From a checkpoint of a small multi-label image tagger: 10100 steps.
Rows from block 4, named by matrix and row number. Each number is 128 + 24 x the weight over its row's rms, rounded and kept within 0 to 255. All counts start at 0. After the name is the row's rms in percent of the matrix's.
# convs1: 3x3 conv (model.blocks.4.convs.1.weight, 128x128x3x3), inputs 78-90, a 3x3 kernel for each
convs1.43 101 [189 132 113 147  99 122 114 159  97 133 168 155 171  93 177 171  73 141 128 134 119 157 125 127  86 110 118 125 125 113 107 108 121 138 133 115 145 123 119 163  82 113 123 116 143 170  87 142 133 145 118 178  82 103 122 101 126 124 121 135 120 122  65 157 105 130 122  72 162  93 134 132 122 122 151 129 101 116  83 133 176 112  78 120 145 175 133 119 155 139 160 141 150 105 117 140 164 124 156 144  82 124  98 113 121  95 119 131  82  92 137 128  99 145 112 109 127]
convs1.44 105 [143 133 121  87 130 172 134 123 107 131 102  83 165 143 103 106 166 127 102 103 105 134 101 126 134 135  81 110 125 130 104 128 141 181 131 115 134 156 146 144 146  91 165 133 110 144 128 121 149  94 172 102 178 103 138 129 132 143 122 145 112 138 168 170 101 131 102 144 123 108 154 118 113 100 116 135  98 136  95 147 103 144 107 138 122 131 137  98 104 122  93 115 117 216 148 115 102  97 113 107 134 110 101 117 103 135 134 152 133 116 120 113 100 164 116 151 125]
convs1.45 093 [183 132 101 135 144 144 131 132 154 156 124 134  86 147 128 100 108 163 132 151 153 132 129 142 127 115 134  98 159 126 163 125 146 134 135  95 103 120 107 126 127  76 137 151 154 124  92 116 153 143 155 134 155 141 122 162 162 134 146 141  82 121  80 108 120  84 169 125 131 121 173 142 115 144 108 116 149 141 109 113 117 136  91 126 143 135 132 150 107 128 130 123 124 142 134 146  89 122 119 136 121 103  77 123 113 162 126 124 152 142 115  70 100 181 109  82 131]
convs1.46 106 [117 106  98 115 187 131 144  86  95 137  90 114 132  87 124 170 116 111 127 130 125 141 117 136 137 102 146 161 138 129 135 122 125 114 139 119 134 129 127 110 112 114 128 125 122 117 177  99 137 154 142 144 124 138 135 152 148 149 101 116 128 153 136 119 132 135 128  84 128 157 122 119  82 137  98 110 104 128 105 148 138 138 109 153 171 145 152 152 135 127 115  88 125 137 114 140 103 136 111 127 177 114 114 165 144  91 110 135 153 150 148 134 147 132 129 117 138]
convs1.47 096 [109 123 127 106 123 148 104 141 181  97 173 140 130 141 137 110 118 116 115 126 145 136 118 127 154 122 127 130 104 123 108 130 127 161 112 118 109 141 126 143 115 127 112  98 105  99 137 152 128 146 142 142 146 174 115 146 136 128 127 128 126 139 157  99 122 130 111 115 108 140 127 116 131 117 132 129 117 125 124 107 106 126 136 136 117 119 150 133 110 140 109 113 102 174 141 129 117 132 141 125 133 141 131 124 117 121  97 132 121 115 124 133 140 110 140 125 104]
convs1.48 093 [177 141  51  90 108 173 151 123  97 147 140 140 137 140 104 121 114 101 143 148 155 114 107  99 106 124  98 107 139 126 128 115  75 128  91 139  99 103 116 122 146 118 128 120 123 122 163 197 189 129 105 146 114 125 123 127 113 203 145 108 117 158 167 175 170 170 161 170  97 139  99 154 133 144 128 146 126 184 123 124  65 111 115 162  96  96 167 135 122 135 137 118 126 120 129 139 137 120 174 106 167 108 138 107 182 115 147 130 143 105  81  88 108 133 134 120 135]
convs1.49 095 [123 108 143 106 128 126 131 129 114 153 122 101 160 111 161 122  99  97 168 131 141 144 151 159 113 143 132 118 137 115 167 127 157 148 115 144 139 144 138 104 138  97 162 112 114 122 164 127 156 186 129 140 140 124 129 144 179 121  77 139 147 140 133  97 135 153 144 130 119 131 143 150 134  94 105 128  99 112 148 157 151 138 123 116 128  93 141 147 156 119 103 128 104  76 132 134 133 123 118 138 109 109 122 173 150 142 133 111 111 120  65 162 167 112  86 123 145]
convs1.50 092 [ 93 111 108 137  97 191 186 140 106 124 105 113 111 112 111 146 173 133 198  85  76 141 126 135 125 106 135 143 119 130 116 114 126 154 148 106 119 162 133 131 132 130 157 125 113 141 170 129 120 136 126  94 111 129 124 131 101 116 110 126  89 130 101 107 138 152 118 140 129 177 152  82 107 127 168 130 156 143 137 122 131 125 150 130 139 112 119 129 115 119 111 146  97 144 142 136 131 103 186 113 113 124 143 142 122 143 149 149 140 147 143 116 136 120 118 115 120]
convs1.51 101 [124 123 138 117 133 130 141 122 103 115 139 128 148 106 142 149 108 105 151 114 148 166 126  80  86 132 140 129  72 125 177 146 133 126 122 115 131 181 113 102 111 122 156 149 142 116  73 111 125 131 135 111 117 121 164 112 109 112 108 123 111 131 143 147 167 115 116  96 144 106 146 121 116 100 122  99 107 127 177 121 125 104 148 130  79 151 142 158 123 127 107  99 125 140 113 118 133 118 114 101 151 125 143  96 135 103 123 187 140 105 130 153 130 170 142 152 138]
convs1.52 106 [166  85  82  86 143 157 146 124  85  98 132 112 120 111 109 114 121 190 132  99 151 161 130 101 139 102 129 142 149 107 125 166 126 170  70 114 137  96 147 139 121  53  97 172 151  93 144 138 163 118 103 108 117 122 118 174 109 158  98  96 117 145 105 115 122 103 131 123 141 133 145  81 175 140 112  76  88 186 151 143 136 186 137 196 141 103 116 164 144 116 108 155 144 153 154 126 151 104 160 147  90 123 138 128 146 182 149 116 125 125 131 151  88 147 101 136 145]
convs1.53 091 [102 166 108 125 123 117 137 114 121 136  95 126 123 136 111 119 145 121 142 123 113 145 117 108 107 143 115  90 135 137 148 129 128 109 107 138 139 107 148 103 110 108 106 154 135 146 151 106 104 147  81  78 119 182 137 128 144 174 152 164 145 123 137 127 143 152 104 127  89 133 143 105 137 104  63 145 127 111 119 151 134 126 132 144 130 143 152 127 109 138 136 105 129 128 111  91 113 120 148  82 119 131 154 118 181 146 133 122 133 140 132 135 168 125 160 146 132]
convs1.54 089 [109 100 105 139 149 108 127 157 124 104 117 161 127 140 120  99 126  87 121 123 112  85 115 147 162 166 165 108 152 132 131 123 124 162 123 109 126 116 107 140 136 116 101  80 135 134 114 157 116 103 155 118 145 183 138  83 113 106  98 159 167 123 135 126 122 131 117 114 128 136  99 103 119 140 125 103 115  96 142 123 131  77 119  96 160 146 140 136 118 101  92  81 133 142 109 113 142 112 136 118 123  92 181 154 140  92 111 125  68 102 117  97 139 149 147 165  91]
convs1.55 107 [130 140 141 122 152 151 154 148 142  81 100  94 133 103 143 134 142 126 153 139 122  83 148  89 110 139 146 121  85 130 147 133 165 112 122 179 111 134 124 172  73 151 120 127 121 112 118 134 135 112 123 115 142 141 148 210 147 113 107  97 150 115 109 182 137 122  99 159 177 143 128  75 106 150 172 170 111 108 125 147 137 155 158 125 125 114 163 132 100 118 123 126 112 119 157 136 125 133 130 106  89  89 119 154 161 117  97 150  98 106 113 141 140 142 141 157 145]
convs1.56 106 [118 119 115 125 140 117 136 124 134  93 129 143 153 142 127 117 117 120 198 145  96 168  69  87 125 124 135  99 145 153 164 120  94 142 127 137 116 155 121  90 127 135 139 136 110 136 133 161 110  93  97 102 116 118 125 165  99 122  91  92 145  91 112 137 132  85 133 150 131 122  93 130 117  92 110 115 120 168 125 113 136 148 128 105 121 120 125  82 109 191 118 160 165 120 131  92 119 133 147 148 102  98 107 161 171 128  95 115 145 149  72 125  94 144 154 105 133]
convs1.57 102 [120 113 127 122 155 120 137 129 136 121 138 104 139 128 143 167 128 110 180 128 163 148 118 131 145 102 129 100 122 116 140 140 123 141 105 148 173 140 111 119 146 144  99 127 114 113 140 141 133 140 110 157 136 132 130 172 151 193 151 126 122  93 120 146 108 131 116 137 114 138 122 146 157 124 139 111 114 122 124  90 145 105  98 161 146 151 113 116 108 133 135 118 133  80 120 133 103 132 151 156  99 105 141 123 138 103 128 102 104 134 148 136 146 104 136  93 115]
convs1.58 098 [140 112 113 110 132 147 136 172  99 152 115 154 149 131 102 123  82 110 120 110 109 108 137 109 136 142 112 118 133 123 134 132 120 124  94  92 120 104 143  95 128 128 110 149 134 132 132 114  95 120 128 112 180 102 171 123 139 138 166 144 117 108  73  83 151 163 173  91 127 153 130 127 111 149 104 172 139 141 101 130 136 142 136 118 113 116 138  94 120 135 141 138 113 122 113 155 133 138 154 141 180 108 137 112  93  96 169 156 103 113 106 130 143 159  76 146 130]
convs1.59 104 [144 149 122 138 110 124 152 146 129 162 119 113  97 111 133 116 137 129 140 131 132  94 124 152 142 127 108 175 114 113 171 187  77 146 144 128 148 191 134 110 100 131 122 127 145 140 147 109 145 173 124 134 158 117  98 144 142 125 119  95 117 107 132 117 102 168 129  90 125 145 120 154 121 104 122 150 125 130 152 137 123 129 101 146 153 111 156 151 143 106 111 138 136 127 178 130 144 114 143 146 109 102 111  98 143 117 110 132 135 131  97 112 138 144  96 107 140]
convs1.60 100 [159 119 129  91 132 122 135 148 158 114 145 130 141 152 133 183 151 100 141 119 145 130 128 103 115 133 112  94  99 131 142 135 117 132 182 139  91 121 140  81 142 113 127 138 166 131 120 147  99 148 131  86 148 149 113 147  92 126 105 106 130 145 121 145 117 132 105 146  97 180  58  84 110  98 128  89 129 136 162 139 119 100 140 134  91 136 152 151 127 133  90 127 140 111 126 179 164 146 169 138 144 117 127  79 101 122 132  91 146 128 131 125 118 102 143 117 122]
convs1.61 114 [167 151  60 108 108 161 145 119 153 126 132 117 107 126 184 128 115 151 142 106 124 222 116 122 168 112 107  94 137 182 104 122 167 106 136 143 116 143 114 107 158 137 137 131 111 121 134 144  98 141 114 140 135 131 128 128 102 122 115 157 158 111 130 127  94 180 122 130 125  99 140 137 110 124 132  97 129  84 142 115 118 137 131 148 100 118 157 112 167 126 103 121 178 121 100 128 141 138 110 103 122 118 132 124 134 139 148 171 163 146  99 169 141 111 121 121 110]
convs1.62 094 [161 139 134 152 135  91  88 152 126 159  91 124 174 138 117 113 148 129 155 142 130 135 174 132 101 110 106 138 101 134  95 103 189 139 213 138 141 133 141 128  91 116 121 161 105 129 129 127 161 135 131 114 112 126 162 135 157 136  82 110 155 158 147 118 129 115 120 127 123 121  87 107 141  84 137 143 154 129 137 102 155 118 112 125 132 122 134 124 102  97  75 138 107 160 104  81 125 151 139 117 101 152  92 137 117 143  77 134 118 128 129 158 107 148 127 156 125]
convs1.63 091 [141 192 144  86 144 145 151 138 149 144 130  98 165 153 152 121 167 136 151 132 120  99 139 147 130 174 116 129 147 129 162 168  90 142 156 126  59 125 113 125  83 109 113 170 179 112 118 138 120 137 102 126 149 133 129 154 161  93 201 101 130  71  90 127  94 135 123 122 139 136 119 119 194 139 157  94 128  78 146 130 142  86 107 120  95 123 108 113 143 138  84  80 100 152 145 158 121 125 151 129 109 101 121 144  98 130 150 113 166 185 131  79  79 126 131 125  96]
convs1.64 098 [150 130 149 160 142 169 164 103 118 128 123  99 135 105 117 134 161 150 121 151 143 145 137 126 116 114 101 128 102 135 161 131 134 123 144 183 158 125 129 109 164 134 120 114 126 106 127 120  91 181 135 120 108 139 142 141 140 106 105  89 149  99 126 135  91  92 116 104 116 121 105 103 144 143 121 110 113 124 157 152 123 122 117 110 172 100 132 164 102 115 106 151 122 101 135 134 142 160 102 118 122 139 164 169  95 125 123 151 151 131  98 141  95 114 132 149  91]
convs1.65 095 [122 129 134 107  99 111 129 140 151 115 148 146 146 122 159 125 107 176 141 171 171  97 185 130 139 101 118 115 126 132  90 149 126 104 148 127 128 102 122 139  96 154 116 127 123 103 145 129 114 149 107 102 104 120 128 129 115 124 120 128 151 114  91 109  97 124 147  98 116  70 108 166 122 154 105 121 128 112 126 135 127 167 155 119 161 120 108 142 134 145 118 139  92 110 116 106 137 110 117  84 127 158 190  94 159 124 117 102 108 150 101 163 143 127 167 126 127]
convs1.66 111 [ 99 133 164 157 126 139  85 135 107 130 127 113 114  82 146 101 149 125 134 142 138 132 135 144 105 117  97 193 137 118 159 122 119 148 119 145 147 157 162 119 148  76 147 102 118 178 176 134 174 117 114  97 160  86 118 124 127 146 132 158 145 118 105 128  99 144 111 170  79 115 158 143  87 130 138 101 145 116 135 142 136 134 108 135 134 165 109 111 127  85 150 121 127 117 125 144 167  80 154  97 156 134 132 167 103 133 131 113 114 142 163 162 124 101 101 111 129]
convs1.67 113 [ 79 159 129 137 123  91  90 159 152  89 151  97 140 141 137  86 153 147  91 154 116 104 124 171 146 117 136 134 152 119 144  96 211 132 128 147 114 115 103 117 134 114 181 126 138 123 130 111 138 143 135 123 110 111 138 139 130 183  98 144 132 128  98 143 124 135 147 138  82 123 112 129 125 128  86 116 115 142 159 141 108 114  96 168 151 107 129 124 111 100 122 137 104 158 133 134 145 133 126 119 142 143 126 141 125 118  63 130 107 155 110 100 105 144 127 158 153]
convs1.68 102 [105 130 139 145 146 115 105 144 104 100 114 120 155 149 129 130 114 143 131 115  99 142 160 168  88 109 138  98 138 124 122 140 112  86 131 198 123 121 139 143 111 110 135 104 174 138 127 139 187 142 110 117 176 100 123 123 115  96 127 135 111 126 101 128 136 150 110  94 132 115 140 161 111 110 140 138 127 136 106 122 138 133  95 158 106 117 138 116 129 134 107 114 118 110 142 119  99 108 135  96 123 158 160 133 139 116 112 116 131 136 119 125 104 128 107 150 113]
convs1.69 107 [100 123 128 110 198 107 120 106 159 105 170  83 106 152 146 157 113  97 107  98 151 110 113 115 188 161 117  95 165 126 120 169 123  90 129 144 170 155 134 147 132 148  96 134 115 144 103  91 162 119  81 143 133 112 106 153 129  92 130 114 110 129 131  98 144 181 127 127 126 111  93 131 125 113 114 112 123 117 120 103 126 115 147 139 130 139 156  91 141 136 159 120 109 120 128 132 138 106 142 154  93 112 105 102 114 139 152 127 121 117  97 145 122 137 120 113 138]
convs1.70 091 [168 123 112 105 112 118 147 161  84 106  92 117 101 162 134 127 144 144 106 133 130 135 127 182 130 111  98 137 114 165 146  95 146 111 112 164 107 110 133  81 147 106 184 137 168 120 118 142 174 109 135 142  97  96 152 124 115  84 107  67 176 154 175 143 124 138 121  90 147 137 140  99 114 164 123 118 145 152 113 118 102 161 162 181 124 106 122 102  90 100 131 139 113  90  93  97 158 164 145 129 111  99 126  77 115 151 155 146 142 133 120 128 152 162  91 115  52]
convs1.71 118 [170 121 110 168 119  53 125 146 144 141 164 140 135 137 135 123 105 126 151 107 150 130 117 166 128 108 146 139 146 109 143 115 121 104 134 162 157 132 131 233 129   0 138  75 129 157 131  95 140 127 129 116 137 147 114 108 121 140 162  88 117 168 127 138 135 146  92  92 144 120 113 163 168 120 137 106 121 143 142 131 119 101 134 115 124 137 110 144 100 149 145 116  69 164 142  95  85 121 100 147 132 110 131 162  81 113 144 120 107 132 124  95 138 138 136 129 102]
convs1.72 108 [155 137  89 131 126 136  98 151 155 166 139 113 114 102 160 113 120 141 105 133 116 131 111 153 110 148 157 101 119 150 130  97 150 183 109  80 178 150  60 127  99 108 114 136 160 160 121 127 142 161 134 151 161 160 160 120  98  87 116  85  98 126 117  91 162 110  87 105 189 111 183 140 142 129 133 171 140 122 127 119 140  98 117 119 126 131 133 129 115 120 124 173 131 124 128 100 113 114 107 184 207 118  84 110 128 128 136 147 134 110  89 122 101 144 123 132 123]
convs1.73 103 [152  77  75 105 123 190 135 125 142 137 118 104 123 126 150 145 101 152 116 133 144 153  94 132 162 126 140 121 120 128 138 113  97 147 103 135 145 114 128 106 153 133 141 137 190  94 142 134 113 128 119 138 135 115 151  96 127 133 135  87 106 133 160 141 139 122 135 129 114 148  89  97 174 112 100 114  96 167 150 110 146 135 136 132 119 148 151 156 108 145 127 103 113 122 157  78 119 109 121 107 127 120 165 177 132 106 114 136 102 103  98 109 129 194 136 152 118]
convs1.74 086 [134 130  94 122 115  85 154 164 171 137 138 100 143 124 111 116 126 101 123 164 132  73 109  99  97  91  93 116 190 138 121 109 128 111 139 110 156 128  99 102 118 123  99 140  90 108 127 120 102  90 121 132 109  77 169 139 111 118 140 128  68 132  81 127 190 135  97 116 108 113 103 130 123 148 135  94 110 107 153 136 149 157 191 102 177 157 182 141 128 119 118 150 127 163 139 126 115 101 137 145 121 104 133 141 149 101 161 127 149 182 143 116 139 135 124 150 110]
convs1.75 104 [154  89 139 121 150 136 141 100 108 112 136 166  95 114 147 100  96 139 102 112 107  93 138 105 120 122 110 116 129 123 157 108 154  92 140 146 112 122 108 147 124  90 111 121 119 117 144 127  92  94 166 127 117  87 111 172 132 123 135 131 136 125 125 131 133 111 111 120  97 107 132 116 120 124 122 124 159 123 140 124 133 164 130 124 130 113 124 101 129 142 160 121 177 137 131 113 120 121 149 137 120 120 113 125 115 133 141 149 154 137 101 165 107 151 136 131 117]
convs1.76 108 [144 125 141 129 145  86 107 138 160 170  96 122 178 156 105 159 139 112 146 102 137 134 147 134 160 132 132 131 133  94 114  84 125 115 108 132 164 142 116 145 138 121 151 108 129 145 114 134 112 115 115  98 121 151 129 180 149 130 132 109 127 108 139 164 121 128 150 143 135 100 123 126  92 113 141 103 135 118 164 106 118  86 102 119 114  92 141 126 106 150 142 103 135 112 133 114 158 102 115  91 126 186  86  78 167 129 148 101 108 142 117 106 129 151 124 129 154]
convs1.77 094 [132 125 129 101 118 107 123 136 115 125 142 121 114  86 109 109 121  96 107 114 153 137 101 140  86 171 134 146 121 120 122 140 128  97 151 118 102 137 110 182 114 109 113 116 119 126 168 148 132 136 119 172 152 149 115 126 137 124 116 118 136  98 147 145 154 122 106 147 128 118 124 141 139 133 155 133 104  85 142 120 122 126 108 118 136  86 161 145  89 106 140 174 128 105 174 108 119 131 125 119 118 131 111 135 141 121 160 145 120 142 138 154 125 112 112 173 122]
convs1.78 101 [155 160 156 111 146 123  92 120  94 133 135 157 135 140 141 191 145 146 122 176 140 132  96  73 141 185 108 183 122 121 123 147 155 113 106 149 152 143 137 156 104 109 127 132 151 109 148 107 156 144  82 139 164 133 139 127  85 165 105 139 138 121 106 167 133 158  90 139 149 108 152 107 119 134 154  90 113 121 104 139 113 141  97 133 119 113 130 156 104 142 119 122 121 147 105 111 101 124 118  83  83  90 123 137 109 144  82 142 140 145 133 136 158 113 139 139 123]
convs1.79 094 [116  75 154 159 191 130 123 109 173 123 143 157 111 114 116 159 114 128 150 144 134  93 130 148 134 147 103 108 118 145 127 162 122 152 170 111 146 145 128 134 116  97 116  86 130 141 161 196 156 165 219 142 134  89 104 129 132 124 111 131 200 144 125 145 104 142 137 120 136 127 146  96 113 113 146 141 149 148 128  88 116 108 187 118 182 110 136 129 150 112 135 101 154 118 141  96 116 133 110 176 155 157  89 144 120 135 101 149 129 109 135 131 162 162 129 141 147]
convs1.80 100 [125 114 113 112 182 159 118  88 107 142 116 120 104 112 115 120 137 158 106 162 128 122 131 104 178 111 127 136 195 167 138 133 113 168 120 119 105 154 124 102 132 127 139 145  86 111 144 116 116 130 149 110 168 144 158 132 147 108 125 137 160 136 144 126 111 135 109 106 128 141 106 127 133 155 155 128 107 131 137 118 101 127 127 127 168 128 115  99 129  81 133 133 139 116 123 156 111 147 131 127 112  94 104 122 112 154  85 108 103  94  98 127 150 135 118 148 167]
convs1.81 115 [133 115 127 151 102 130 104 130 123 101 204 135 126 140 127 114 146 132 135 125 145 119 134 167  90 118 128 124 110  99  96 158  98 106 153 120 136 121 135 109 132  96 138 107 103 106 107 121 120  86 119 124 145 127 135 146 137 156 135 109 138 124 132 164 109 103 157 142 133 117 129 129 125 145 124 137 111  86 110 152 106 158 128 126 133 121 140 135 102 147 128 120 135  97 142 152 118 112 132 126 127 142 149 127 101 123 152 126 126 112 133 103 151 130 116 101 136]
convs1.82 097 [150 152 143 144 157  93 106 164 143 101 121 101 141 194 148 112 137 101 128  90  99 165 139 175 142 159 106 135  97 156 110 126 170 112 121  89 152 162 210 123 122 126 131  86 114 115  83 136 105 108  98 142 130 124 101 116 128 130 135  98 166 112 131 102 118 123 126 141  98 141 115 127 114 116 110 114 131 142 132 159 125 137 136 108 103 122 109 128 134 133 162 126 108 101 149 157 126  88 208 105 142 108 102 143  96 133 127 121  99  99 121 135 101 145 136 119 149]
convs1.83 112 [109 106 178 147 142 140 122 129  69 145 124 119  96 160  98 125 105 146 117 138 162 101 124 149 125  92 143 110 129 119 177 105  86 108  95 104 143 154 157 206 127  93 132  93 118 130 165 114 181 106 140 199  82 123 124  94 121 163  87 115 129 120 112 152 108  91 175 114 119 177  88 127 150 111  99 135  91 137 122 166 162 119 116 121 139 142 118 160 126 125 158 113 105 150 150  83 123 114  74 110 164 109 124  99 151  99 152 114 153 118 126 152 116 116 172  98 113]
convs1.84 096 [181 116 120 169 122 110  91 116 138 108 127 117 128 173 168 108  89 155 167 140 148 124  85 161 106  82 143 109 121 126 100 127  90  98 126 101 128 105 134 158 115 119 153 132 120 139 128 117 114 129 154 129 170 167 116 104 120 105 147 164 165 105 175 132 122 133 137 133 163 106 120 112 122 132 189 144 119 128 129 126 158 107 152 164 129 102 146 106 148 111 130 111 147 163 137 171 135  99  84 101 118 100 191 137  97 122 116 132  97 122 138  76  88 114 153 117 153]
convs1.85 113 [141 105 121 149 153 125 141 112 113 126 107 113 120 131 154  92 166 127 168  96 104  65 131 152  91 102 222 123 129 140 133 143 135 127 132 116 140 128 126 126 126 126  97 103 149 126 154 147 127 131 129 132 104 138 130 124 122 155 113 113 127 125 132 110 129 119 130 133  99 131 103 142 136 131 122 130  96 107 145 122 116 132  97 116 153 141 133 191 138 108 141 123  98 114 135 124 134 124 129 127 132 124 138 122 107 119 137 142 122 106 128 135 135 152 123 125  99]
convs1.86 102 [110 133 152 121 110 128 113 135 155 131  90 111 154 102 129 155 153 121 106 131 116 102 142 135 128 116 169 143 147 106 151 104 117 112 102 160 134 141 102 151  90 135  90 131 150 141 143 122 167 106  94 114 107 147 127 109 150 129  85 135 131 136 121 151  99 138 167 111 112 154 130 134 161 104 121  73 130 153 117 135 140 176 143 168 175 105 150 128 117 132 181 112 100 154 109 108 129 157 136 131 133 121 126 163 101 127 146 157 122 118 164  85 119 184 108 130 135]
convs1.87 098 [ 93 123  91 138 135 135 160 138 127 163 108 132 108 156 105 127 119 159 137 135 109  97 143 117 129 136 104 138 123  99 162 153 110 157  88 203 127 128 152 152 188 168  97 130 100 134 134 108  84 127 112 123 148 136  82  94 107  88 115  90 124 147 162 129 136 145 104 162 129 134 144 120 107 107 116 146 119 179  80  90 145 154 136 150 155 140 142 129 108  94 104 109 141 119 131 126 108 163 145 140 134 175 148 141 124  88 120  99 120 109 128 130 177 119 107 140 146]
convs1.88 100 [144 152 108 128 102 130 142 168 160 125 137 142 147 111 162 106 138 108 148 140 145 147  90 133 113 149 125 123 168 156 133  88 122 136 129 136 151 225 152 112 115  81 125  94 123 118 110 167 174 161 110 151 139 122 149 207 132 101 115 129 137 161 124 129 123 122 106 144 140  81 120 160 102 191 141 122 163 116 126 150 157 168 114 109 111 142 133 107 120 131 128 124 126 125 118 140 120 130 131 150  89  94  98 123 135 132 104 140 101 109 130 136 120 118 142 120 128]
convs1.89 103 [ 72 116 132 143 154 108 147 130 127 148 102 145 125  81 138  72 103 131 151 116 136 129 102 124 146 102 125 127 119 167 108 106 130 133 107 145 123 110 138 146 140 111 121 134  86 110 118 132 144 124 112 125 130 131 163 109 146 123 123 158 115 107 141 137 194 117  69 123 134 119 134 129 120 146 122 127  83 149  97 134 156 115  96 120 105 136 161 139 150 149 108 153 116  88 118 106 166 146 122 139 186  97 185 127 108 138  98 122 142 134 151 128 143 116 133 162 136]
convs1.90 094 [140 101 109 124 139 112 120 153  87 135 168 164 143 109  96 157 135 123 102 127  98  88 121 143 154 140 127 155 205 124 141 143 154 115 124 133 186 104 150 146 114 117 111 160 133 127  98 136 122 127 175 140 112 116 133 132 116 121 133  93 128 102 100  80 122 129 116 101 127 113 124 115 116 118 140 114 108 123 183 109 177 131 111 106 130 144 118 121  88 129 120 113 148 115 166 107 145 100 140 135 152 126 107 102  97 118 152 141 127 128 142 107 132 137 129 167 141]
convs1.91 089 [152 116  96 129 118 113 155 136 120  98 114 118 138 114 134 147 140 128 151 152 140 120 114 111 100 106 115 103 116 121 124 120 133 129 171 120 134 184 177 127 158 127 107 202 133 129 141 122 108 142 109 192 149 136 119 136 136 154 129 116 136 126 135 145 124 134  91 107  98 129 152 140 152 132 104 141 122 109 131 103 139 136  85 150 115 143 131 126 122 112 140 128 160 131 129 137 109 115 143 120 111 105 134 113 153 152  92  93 110 126 135 124 163 129 160 135 115]
convs1.92 090 [121 107 147 117 117 150 152 110  95 139  85 145 101 155 137 140  92 109 130 156 107 105 115 154 134 133 140 148 168 145 171 109 172 133 120  89 162 120 137 144 188 123  51 139 134 164 165 138 216 173 221 128 197 134 163  95 155 116 132 130 110 155 124 161 117 162 129 111 131 121 123 136 125 118 123 101 152 141 136 152 169 125  96 132  99 129 115 130 150 130 164 147 138  88 118 130  90 122 127 118 136 148 126 119 137  96 114  80 138 124  88 119 128 110 152  90 113]
convs1.93 097 [126  89 130 158 149  97 156 111 146 112 103 162  94 130 170 103 173 124 163 107 123 126 180 155 114 109 131 111 149 170 122 144 134 144 109 105 130 138 104 155 109 118 102 136 142 125 165 137 110 118 160 119 154 162 101 133 139  94 100  85 122 148 118 140 107 104 126 123 175  95 145 132 130 103 114 162 120 119 150 123 153 122 135 140 146 144 117 140 108 121 111 150 164 121 133 103 105 149 107 165 141 113 130  87 166  96 158 137 125 138  89 104 105 132 111 167 129]
convs1.94 098 [148 121 131 123 139 137 105 111  99 146 129 129  84 166 140 170 161 191 128 137 109 122 146 125 124 150 162 143 171 133 163 171 118 106 115 142 136 149 143 135 158 125  96 143 122  91 136 164 121 144 110 150 103 146 133 103 118  99 143 136 103 150 137 120 148 165 128 149 176 137 164  76 139 115 144 132 148 142 178 116 144 132 102 106 138  95 147 150 146 103 138 163 124 159 147 115 122 156 157 148 128 152 123  92 137 125 108 160 104  97 108 139 122 145 127 147 142]
convs1.95 084 [117 115 129 145 136 127 127 131 142 132 111 173 113  91 127  92  99  97 137 163 182 103  73 109 138 125 131  92 130 154 155 148 157 134 187 116  75 102 121 130 122 139  95 134 131  93 109 135  93 119  95  96 124 102 114 170 147 133 126  91 141 138 134 130 137 132 133 176 116 118  86 149 113 128 117 103  98 121 123  92 133 134 131 133 120 120 153 123 133 141 132 126 122 116 171 126 177 114 122 137 152 116  94 121 139 105  70 133 127 152 128 134 148 102  78 101 128]
convs1.96 101 [145 162  88 131 126 104 133 129 118 157 118 134 122 122 150 110 151 148 167 123 124 138 147 108  82 122 138 147 109 159 129  99 131 109 127 119 143 120 108 104 125 158 142 100 141 136 124 110 111 130 107 130 110 127 119 153 101  94 134 116 123 141 150  99 178 127 155 115 133 129 161 165 100 114 127 125 135 128 151 111 123 133 124 154 131 123 123 143 121 127 134 124 133 153 103 151 126 116 141 113 129 138 115 110 126 116 130 126 114 136 130 154 163 145 110 127 129]
convs1.97 105 [144 125 110 109 122 106 154 142 166 117  85 145 139 122 115 151 143 141 146  83  50 140 101 147  98 170 136 106 140 123 137  99 155 134 141 134 135 125 116 115 121 109 129  67  83  59 128 102 147 127 126 106 150 129 136 115 121  68 151 140 141 119 125 135 147 155 133 129 126 100 161 106 126 119 126 113 129 112 130 119 132 147 158 140 122 135 146 135  70 135 150 102 149 139 152 130 111 111 107 144 122 142 171 117 165 124  96 127 144 134 123  93 116 125 139 137 132]
convs1.98 106 [109 148 185  91 126  96 127 101 103 140 150 134 137 146 149  69 160 151 119  95 100 135 139 156 121 130 142 149 123  97 136 125 134 154 149  94 128 123 121 134 131 112 129 107 121 160 118 102 141 120 126 108 104 102 111 105 134 113 185 130 149 112 126 139 151  65 154  94 121 116 154 169 107 154 143 144 126 133 102 128 111 115 123 139 139 115 142  95 102 135 155 144 159 132  83 131 139  96 116 138 108 130 142  93 129 117 130 137  35 138 181 165 105 119 135 138 156]
convs1.99 095 [130 150 144 110 108 130 134 146 125 142 134 125 123  74 126  89  72 124 159 172 143 138 135 146  99 144 103 104 145 101 108 110 158 108 190 121 145 124 118 131 107 144 160  88 121 139 162  88 151 138 123  70 157 136 110 124 128 123 152 128 149  99 152  97 130 133  74 168  89 137 160 140  99 154 108 147  94 124 132 133 148 196 162 146  93 126 125  90 125 113 166 127 123 133 144 170 120 202 104 104 126 126 129 117 152  99 109 130 130 118 123 138 117 131 108 167 121]
convs1.100 099 [109  79 137 114 144 121 140 119 148 105 121 138 132 135 143 139 113 130 148 159 124 129 119 132  88 137  96 128 128 123 114 145 145 137 133 146 133 107  88 105 112 131 114 138 165 148 122 101 110 124 125 121 126 142 106 121 126 152  99 127 162 145 147 157 115 116 102 130  98 145  98 111 120  69 129 140 125 128 139 166 122 131 147 108 102 136 163  84 120  95 139 136 143 123 108 156 109 137  92 112 121 124 134 120 130 127 132 177 163 137 121  78 111  78 148 152 169]
convs1.101 095 [112 140 152 143 129 122 131 139 156 118 127 136  91 139 131 111 124  86 145 118 133 146 114 132 116 105 130 138 106 141 123  75 117 102 141 172 133 117 120 123 133 128 148 111 176 115 130 141 134 129  92 146 152 124 128  98 120 100 150 131 130 136 157 157 118 115 130 143 116 178 117 132 118 130 121 121 137 146 126 130 121 122 114 131 181 126 152  94  88  98 118 119 122 150  97 151 119 153 119 142 115 125 137 119  98 128 128 180 140 135 111 102 148 124 138 118 148]
convs1.102 110 [125 128  64  78  92 216 113 135 128 115 126 141 144 118 156  93 117 135  89 143 142 154  85 127 163 132 127 141 137 139 127 133 113 130 145 112 127 139 148 113 125 142 139 117 134  83 142 127 129 143 121 127 149 144 154 117 111 160 113 118  71 150 162 134 127 131 153 136 136  99 108  99 172 136 115 104 113 123 165 125 109 167  98 158 110 134 130 126 130 122 131 111 106 146 132 130 145  85 104 103 147 145 108 140  94 114 113 125 171 135 107  74 114 136 148  93 129]